Rows from block 13 of the encoder of a small masked spectrogram model, named by matrix and row number. Rows with one number belong to one neuron. Each number is 500 + 25 x the weight over its row's rms, rounded and kept within 0 to 999. All counts start at 0. Numbers have three digits each.
After each neuron's rows are labels from the 100 clips, of 14976, where the neuron reaches its largest size: "strongest on" is what is common among them. Only what is clearly more common there than usual is listed. The data: simulated sounds of rotating machines with and without faults. In brackets: how many of the 100.
# gate: MLP gate (encoder.blocks.13.mlp.gate.weight, 336x128), inputs 0-127
# fc1: MLP up (encoder.blocks.13.mlp.fc1.weight, 336x128), inputs 0-127
# fc2: MLP down (encoder.blocks.13.mlp.fc2.weight, 128x336, transposed), outputs 0-127

gate.135:527503476536532472446489459506512515479501469536503510501462487525532505516479509488508521488493491518530520512482453453518531539519489481519508509471483542488533505465508500560498498507500493499493536520496527478501497486467470518519497440542510489513503558529519520492462549500485495522525498505466501563484507486518493537499506480524530512544496497474513496473486551535502479444481
fc1.135:455472513522499498533495515494464471553506528483501467485509480488497522509482469529502497508484521469471472510513594537485505500513494520489507501514530452521535516522477516487522501521489554470549500481515493490484518543500496504525500529498518496523485479476473478494526485525480507493465523507542463477507489473464492451489500467506427481468514511528522522502548485456523487493490
fc2.135:442473526500496514502515521478453467531492500509505473523507480483483509513477486511489504531525514486473505499531553559472487531502512500481512498499540489529541500498480482463502508479462550525497502441538490481522540520509477484515499525493505489556466484484532449525552458525491533475473522497532522494516489517514522484519492493496475494507471503525529524526520465471522524558512
strongest on: piston engine (75); muffled (low-pass) (49)

gate.73:476504470511518476468480526472506508525524517461530515495501499528497490496489509506501521471482458494517530502542527476498520465479496518540519473496460496532517461504462483498523516528483528539517558517531480485499488497533521507465483553480476454471466482487479445533536545444502478498508503518518475467542487496487509502513478484512459466467505507507499517504466486520537561501496
fc1.73:480520463512499485499479525463484489533523521451526524487501486504501487516497486510493527473494487466506515516524506475505532442494501517542522467518470486537518455502475498483525511496502526544498562506532471486500480495523526489458509546479480476496466507486479449530541562465516472488524493509523472453555501491497502517522455481508473483496509500520516515499481498528524552454484
fc2.73:555499523494477533537536465539519488491501486531480511490495497488504502513524474473492496491543542508492473488466496501497483521510514463469502521491538505474505546506529506495492463475525480491491445497460505526512526491464479490548492463491519527527534504511521519480425484534509552524506489474457513528491513504522505461470506513501526555512486512484516483475549488489457451503518
strongest on: text has "room" (75); text has "reverberant" (75); electric motor (48)

gate.307:486485479490495494513488494454461529483508470525491537505512536512531502495510569499520511517524475465480477532507475523518511537496483445464511526465497491522546495460469513505513488524499481493468490546453447518528515484503510523521473478501491508528521487457474481485480509591521509530464479504505503529527497471481486487538479552486506477538488477486477484495523491488485501513484
fc1.307:524518510525505508478532497537520453486459495500552466505458494485494502495498410492484491531471530517498513470534502510478528462509544540519496475488493520473456507489500477519494490480541531493502521472525539502456490524461490497457505508497511519502489484517517481507513489433518520525548518510503507488461507543522505499480520468493491492486479522527550514488462497479534461488522
fc2.307:515459491485490492499466494479478478474447460506527491500522533502512530517499498465499484514489532483469522499555487468510523533561488474493480493505532520524500524467454528512519477491516483500481517554450490495497516496487465524529462496502532518540483507495514518470523477501474511534499513470495531521489495521509459517552480511522525486520463441460553488537523473471483519524493
strongest on: state: faulty (98); rattle (69); grinding (47); compressor (43)

gate.283:486485510536472498501510475474516487522488478515489475515504547512457509504491525490524465498502452451493491480521472506482476542490452468514524522516487528463496496504486549491495518529452445455514440502477462524507483501489508474492510492537503502498520483517499525515485495488480517503524494505523480468541507454488533483458499548554507505438549523518465504477503527486463497483493
fc1.283:515445512506495461477493463493513511502465442534513469517492473492519489532471512475502467482531459430508495456548478545467491560504477515514504492531519521480514521520470528561470513527475477491493483500497483523545478507512515497496511474527499477539491500517494520538512514498497517499530484490488496474532510495508537462485486547544505511475521538469491491501495484499514539464512
fc2.283:472526465527555520516487540543513482470508522502478552511512512512481502528532506514490521504493495546510516526472527455516535486493490495490507511495496499548527495504511461487548504461522509516495499425492515456510522481510505491470470519451553494461523525473488441482514506525473535490459459500491503512462466490520491487520516458474501530539505503501482505490509512483491474530482
strongest on: piston engine (54); rattle (52); bearing knock (39)

gate.38:517488479485526473544453538488518470499493542493500515502493486490437561482525483505515488523511503532481507541479531473503511475495493509555501528496485457527562504514507505482544512491468485458474490514466500513483470506479469474545534508478498548475475513492490519488518524540525499462522498506500482510509518476479476525524521462470488494474509541561500541486509493510468475517503
fc1.38:514487501484506478562454551505529460519503555499503511500495497499423551493527475481515499505507519528491504553478541471505520472494495507551508542502487449533537506513506509478551526479472499454462494505470517501484462513491488468526495509474506535467490511490489495489532523536521498462507503507503492495505502469489464537518516469467478482502504522555482523486518492491488472504499
fc2.38:477511533524471507460509464514481512542507460482502489507484514526527487501490527501464495490512527428503467478505467528513480522497488478446496474509510518472443476490463537524448467536505498519516508490503475506508474475484556481464483466503481512508513469500492526526466484467484493536493504478484494447486499487471541489455460537537489492469505495470485497530518492500506548466500
strongest on: piston engine (73); grinding (35); air leak (32)

gate.205:506501507528480499493511443499533524514465532510485491536515546494479472480496527467570503514492505506519526513560515539523481545526440486460480478494521473508497505506534486487483456471477476490515507478535487502478526510490468491535512488547439501518511494482545484470472530475467499515497479513511496503500473505523492563489528477508515463501493462490478501498527525536474483501512
fc1.205:474495503524496510490502436486548520505480553535506476532497522510482499501498520483546507509486525494523523488537508543519490524524443484455501474485512477526536508517519481482503448506482482493495528483536490512497531518492468503555485517544450522518507513479521528447483537492470497526494501508516472509521483511493489536488534479491499467476496446481489500489524517553458463510539
fc2.205:456480486513512518483513508491538482457499493493490501530502444526532503494512500524513507543541467509456529495464496532486508516478471482544496519460459467509567493509506524488487467477477486566529524520468467457535526476539538531508511502520488529508521527498505517489470505508500479503466466465489494505491494501537522519507497461486504474453510517509482490503475500538454460482515
strongest on: muffled (low-pass) (93); text has "room" (74); text has "reverberant" (74); pump (57)

gate.291:504542496509499505466530485511510499483497425528493501519475531488519473506487520515489504463540522484508534480533494512505588506512519462522495555503512502475484503517460478506481499467491490511498517513501500532516501482509519533456445577513495444504491507548491507495450474455511502484486502512489517514519474509486492529508450532508525489518491539469507459488490508476519520506499
fc1.291:549498534509472487546456482512525494516531510506513517499510465482420500521493496517510521539488508525495499501481514492531474486486514544467527487493489501495491508513529510480477493512497538483525447497499509449493516521477532485518514516473535568491538508450493504482549507513468534492472483478523505489465520467476508474464512438495455506503512477510471514494520475477448479497515
fc2.291:511508489513522486507515495475507476466529524513517540516534505522453496485505486521511559521546468551507518518496497504511483496523490509479504516499493563515486484503546474482496521502471520534523467469516493452508529533542471497490495503472521518494544501469504492510562484520458563505533482499491519499477499489528488514517509402495505518534504495514460528509522494496470495515484
strongest on: state: faulty (89); piston engine (76); rattle (36)

gate.243:525458484515507449500515505500476505476470528495537501498506538523459472472472506441448517482505482524500477524472513511477473516488498510527475525513518481509505489540540496444550450504495492488504513491474481536535512507550481540496483515497482472486461492480514521511522468501488516485537473439505479512484482499524562525489496487437511484537520503507484494478479512510517542493488
fc1.243:511468473512531475494515551473479515483459534495530471493516525532470475496439481461454539478491507554527508502493508514498456554487489496537475514497523482518476508526522468456525495486495477525490501469508498543529493487539477496474508522494519473494501511484519527500534503508492514477526478462479501491481485476541520540466514489455517491522495515511482522443456516523529541477511
fc2.243:464545488482479534528493497522504465519506505472485509475508495490524529525565472515488479515481526517486550473486555465495521496508497472508521520509484516500482524456486523523509539480469522473504486504524527513434484516468508452486474486487531521539484508492458486503535530467550501490516504517516514491531506482504459471500467488541492510510481522493538537502541508476493466482443
strongest on: piston engine (52); grinding (38); machine: compressor (35)

gate.160:479544518545534501480487497489497489516494478496508530469516510517460457500505505532556523460480540541503483520528468482534504496461503527509510477522535514533484494485486485519515493492535518431509483466470517487432533498467483502523506487515496507469474467515479507507485451513481484465478530524495533478464503517507490525510471500520500505515513502513552462534542516539528493534525
fc1.160:543437487449477491506499510522538478476489541476489506502484481453492513565537514477461503508505475488492516495490565515490510503567510510491512484499475519496497485502504521525508479478470501520470488475517500503474462513457518514461531484501528499516533518518507473458473551500496524529526498488463471491477466485541445477492469467504533506530495508515489528491508502534492476532523
fc2.160:513475469461488476522496531505510477478479516472510480486484487467507497551511533470479465491487441507473546483461561508476513514534505487504495499504443521478508510506496527511500474477465476546499524489532529484486473495491496533448482487507543483521525532509532468500518534458492527523514489511484468513469431462538468474487495481509510538496496523517486524480484487479487475483532
strongest on: state: faulty (83); speed: fast (61); rattle (48); pump (44)

gate.12:501500462530483485546546506482507511523516542555498483509501442476524506459455481557522529522532506471487487489452543472504508477512530514468521523485510454503478446536505532506498500498536480515483489535494499478502480490497499490486529507449482547514497524482514514485494494494482457531523458470479505533460521491489507532480537479488501471538486498477505513524535535492497475513494
fc1.12:504512535474516540463449485514496490472477476456517515494517562514484500544546521444486468474452493522523510510552465533487458509494462489528475500510484517476520563458491475498511498490458533503511511471506508523499524506504492508515483493539543463507507493513488482502497493511520541478475543539520502489540474509510495467539465521491493507458517494515505492498476461515501529505507
fc2.12:492492482518498462519522505495503521487519550535466490527496464486504512468496494550479521514513501477533495504476530454506504456531530512459494519506514488479476440497519550483513501463493472496455461513505491494520517521493492506517549493464498519502488505453544518489528451505485496492499457479479517524475491502471498496486540473480504466538482524450499514507570506486481484554467
strongest on: text has "room" (78); text has "reverberant" (78); electric motor (59)

gate.328:502509527443532507500543469497508502495483554492542479507541484452489471496450517529522508504483513510499513414528527526464545529482466529503511500502474508483541469514520536502461495472485514491517474480521513537524466462476483519498538506529478510519497489524519513514510500522514514528504482482488511503469514500490477538468517468455503501530460482493510504483516458515477483545473
fc1.328:522517500512495470495488508467559469488483546480535500535469493483466485494501501514508532512530501498497516485504522526460472471503482498542518533532511482473491482513513502478457478465513493498529485550529471503515495488496502502504460523553522491462546447509535489508506474448528501461509444473500490502495506475510560522487517470505521514498504506568484485520531490507454477485467
fc2.328:472525510517504512490491456516545499545511500511485485475478494536502520488503486497497488472528497508543476520450519487475487487460528497484497546549499491526479475519491510510473527521526496484501505477469490477469489515469526493460522504509489524432515494471498514430502498483543479490514531523503493453538521501508529528502487523464496467449529484543485502495451539452496484486546
strongest on: text has "room" (69); text has "reverberant" (69); piston engine (62)

gate.219:521471536477507530498490507488518490492465491489505521511511534460500525477460502503517480498488494540559557495476468466461491504468553492487510528470462523503472534482497488532526522486439489464523517482501569494512522489524464515491491453541542511522496499476545529516515484533520503506478498542473518512502490506510505490501514465507496526512484525471499480535485490464495509561519
fc1.219:475500508478509474518531514485472518504521527524490491490477489476515472497497516483475522513482523482475487499481541522558517524525517516510544483548521466480517480497495446447500504496591552514490481511504447483524502512476514468504516505464501465461457487496476483478537526469489490503498510498501498491495524475485522488485462494469504468486548487543535495503531493529507470449529
fc2.219:484513558507524487505561526508517544492502521494494496501528532522502492507543508513496523552478521539519523510528532517523515546530481518512548538559526509519484491496510460486506536489508534487506491494470478505552547562477509465494506484526494459474510499461493501483539439508517496503484503506505510487524513505505549482524515497476517521518546495525546478520516496481502478513512
strongest on: text has "room" (68); text has "reverberant" (68); electric motor (66)

gate.304:483479535511480514468465497477530464471470472487523497507481525510491531497511507473537469529474476529529502491509484502496487501540500479492509507535454505501463515472498465494530530490465467477528495493477496481510512527479487526528468516572548499518499480493523512511520447549477518478469507569476525497471486485512533461515512496485523510530502477502520518535535478499508496571524
fc1.304:536529483525524472490553509507513482518535524491476494453512531484519430542486474495489552514539483478494487487494529521551500525515512504488489502527524505491496492525509479507477478545526453503519500496504452499498464493507533474484474509486451505502463495521511492470490501462488495528504496441496435514476514507472475551526506480511527516479495478516523477499522516457529471456489
fc2.304:535532531509532506468520509496536509517508492485535501476506552493497464533499482469519547504489487515494494499496521534541520533515500495463493544547528532540457510527518506517489475526520497490529512483515483517536525532529513476505482495544505486510470509491531497479484428515511487525505503506477478505486527507489531530562512496532514556510471461513549476529534520468528492521475
strongest on: text has "room" (75); text has "reverberant" (75); electric motor (59)

gate.189:517449518519491501473487497478459480504516505498512531506551496540493517490512526507505468508552489491479484515512506532537470474512448490478495525489512482530531479461465503518508457509501468545491505479511467465505537515551493504516531485494482530496540509509522542478431491535481436506470541506476507494540489513500454482498496497544510476458522452495498506525507521515496518498506
fc1.189:540478521518505502483498489486457478477496494509528555502517495525531507481509488507508487513559475499485492526513492519546483490507430459474499536485524480533527476440470474508481464512511468489481487500477451470502548529546474496514500454521505510498533526492523469490447469542477460511460509489487492532513500524501479479508500502526519480489533440502509489513515534516508491481502
fc2.189:480539524463516533493550518490541447519527572464535496481466517463497458483520516501463520482528523505478505451491528536518499494476509526499476487457470501481483530519516508489472529469484485495534488512551511485495480485468503487464489496471472468514485479521468471521485499468514535476524463502537506505497532511499469508486523470503475484500552517518453523503519516496471483502483
strongest on: piston engine (39); squeal (33)

gate.152:512498498553475495509470526488534500523513496531496506521511524519499510470546533512516448503517504496497462523465510494516473488498491484530495580499484480497489477493525519517542543472522458497537500537511438480481535557468515457493454487522516532485499498487494457457468492458488505488472490472500475513529476513503494494520506516522503480461534486536492516510484488489453473472506
fc1.152:488511507464481491456495460542467511499507493539480498505521494476484499536456471504518480512501505468518511485545471522493529482531483535480458513514527522496529476495508483525478489541502510536519498424532510516500504484504492517504579512447512498502523531500527537526496510530505502510493502573486493499508504533494466465469469513485486542539479483471520529474516465493494491479466
fc2.152:473518443521514499489507457561481525496546537534521505486522479496509507503525490487468510494493476535510476476478538453535484467489511491477496534465468475507522499496524515516505509484495498509495518522535482464494546529484479451496446518468509523489510527472510464463491523510499525524465540482479512478518460499498486535504516507549481510498537509524534478502470526523471541542537
strongest on: piston engine (65); pump (33)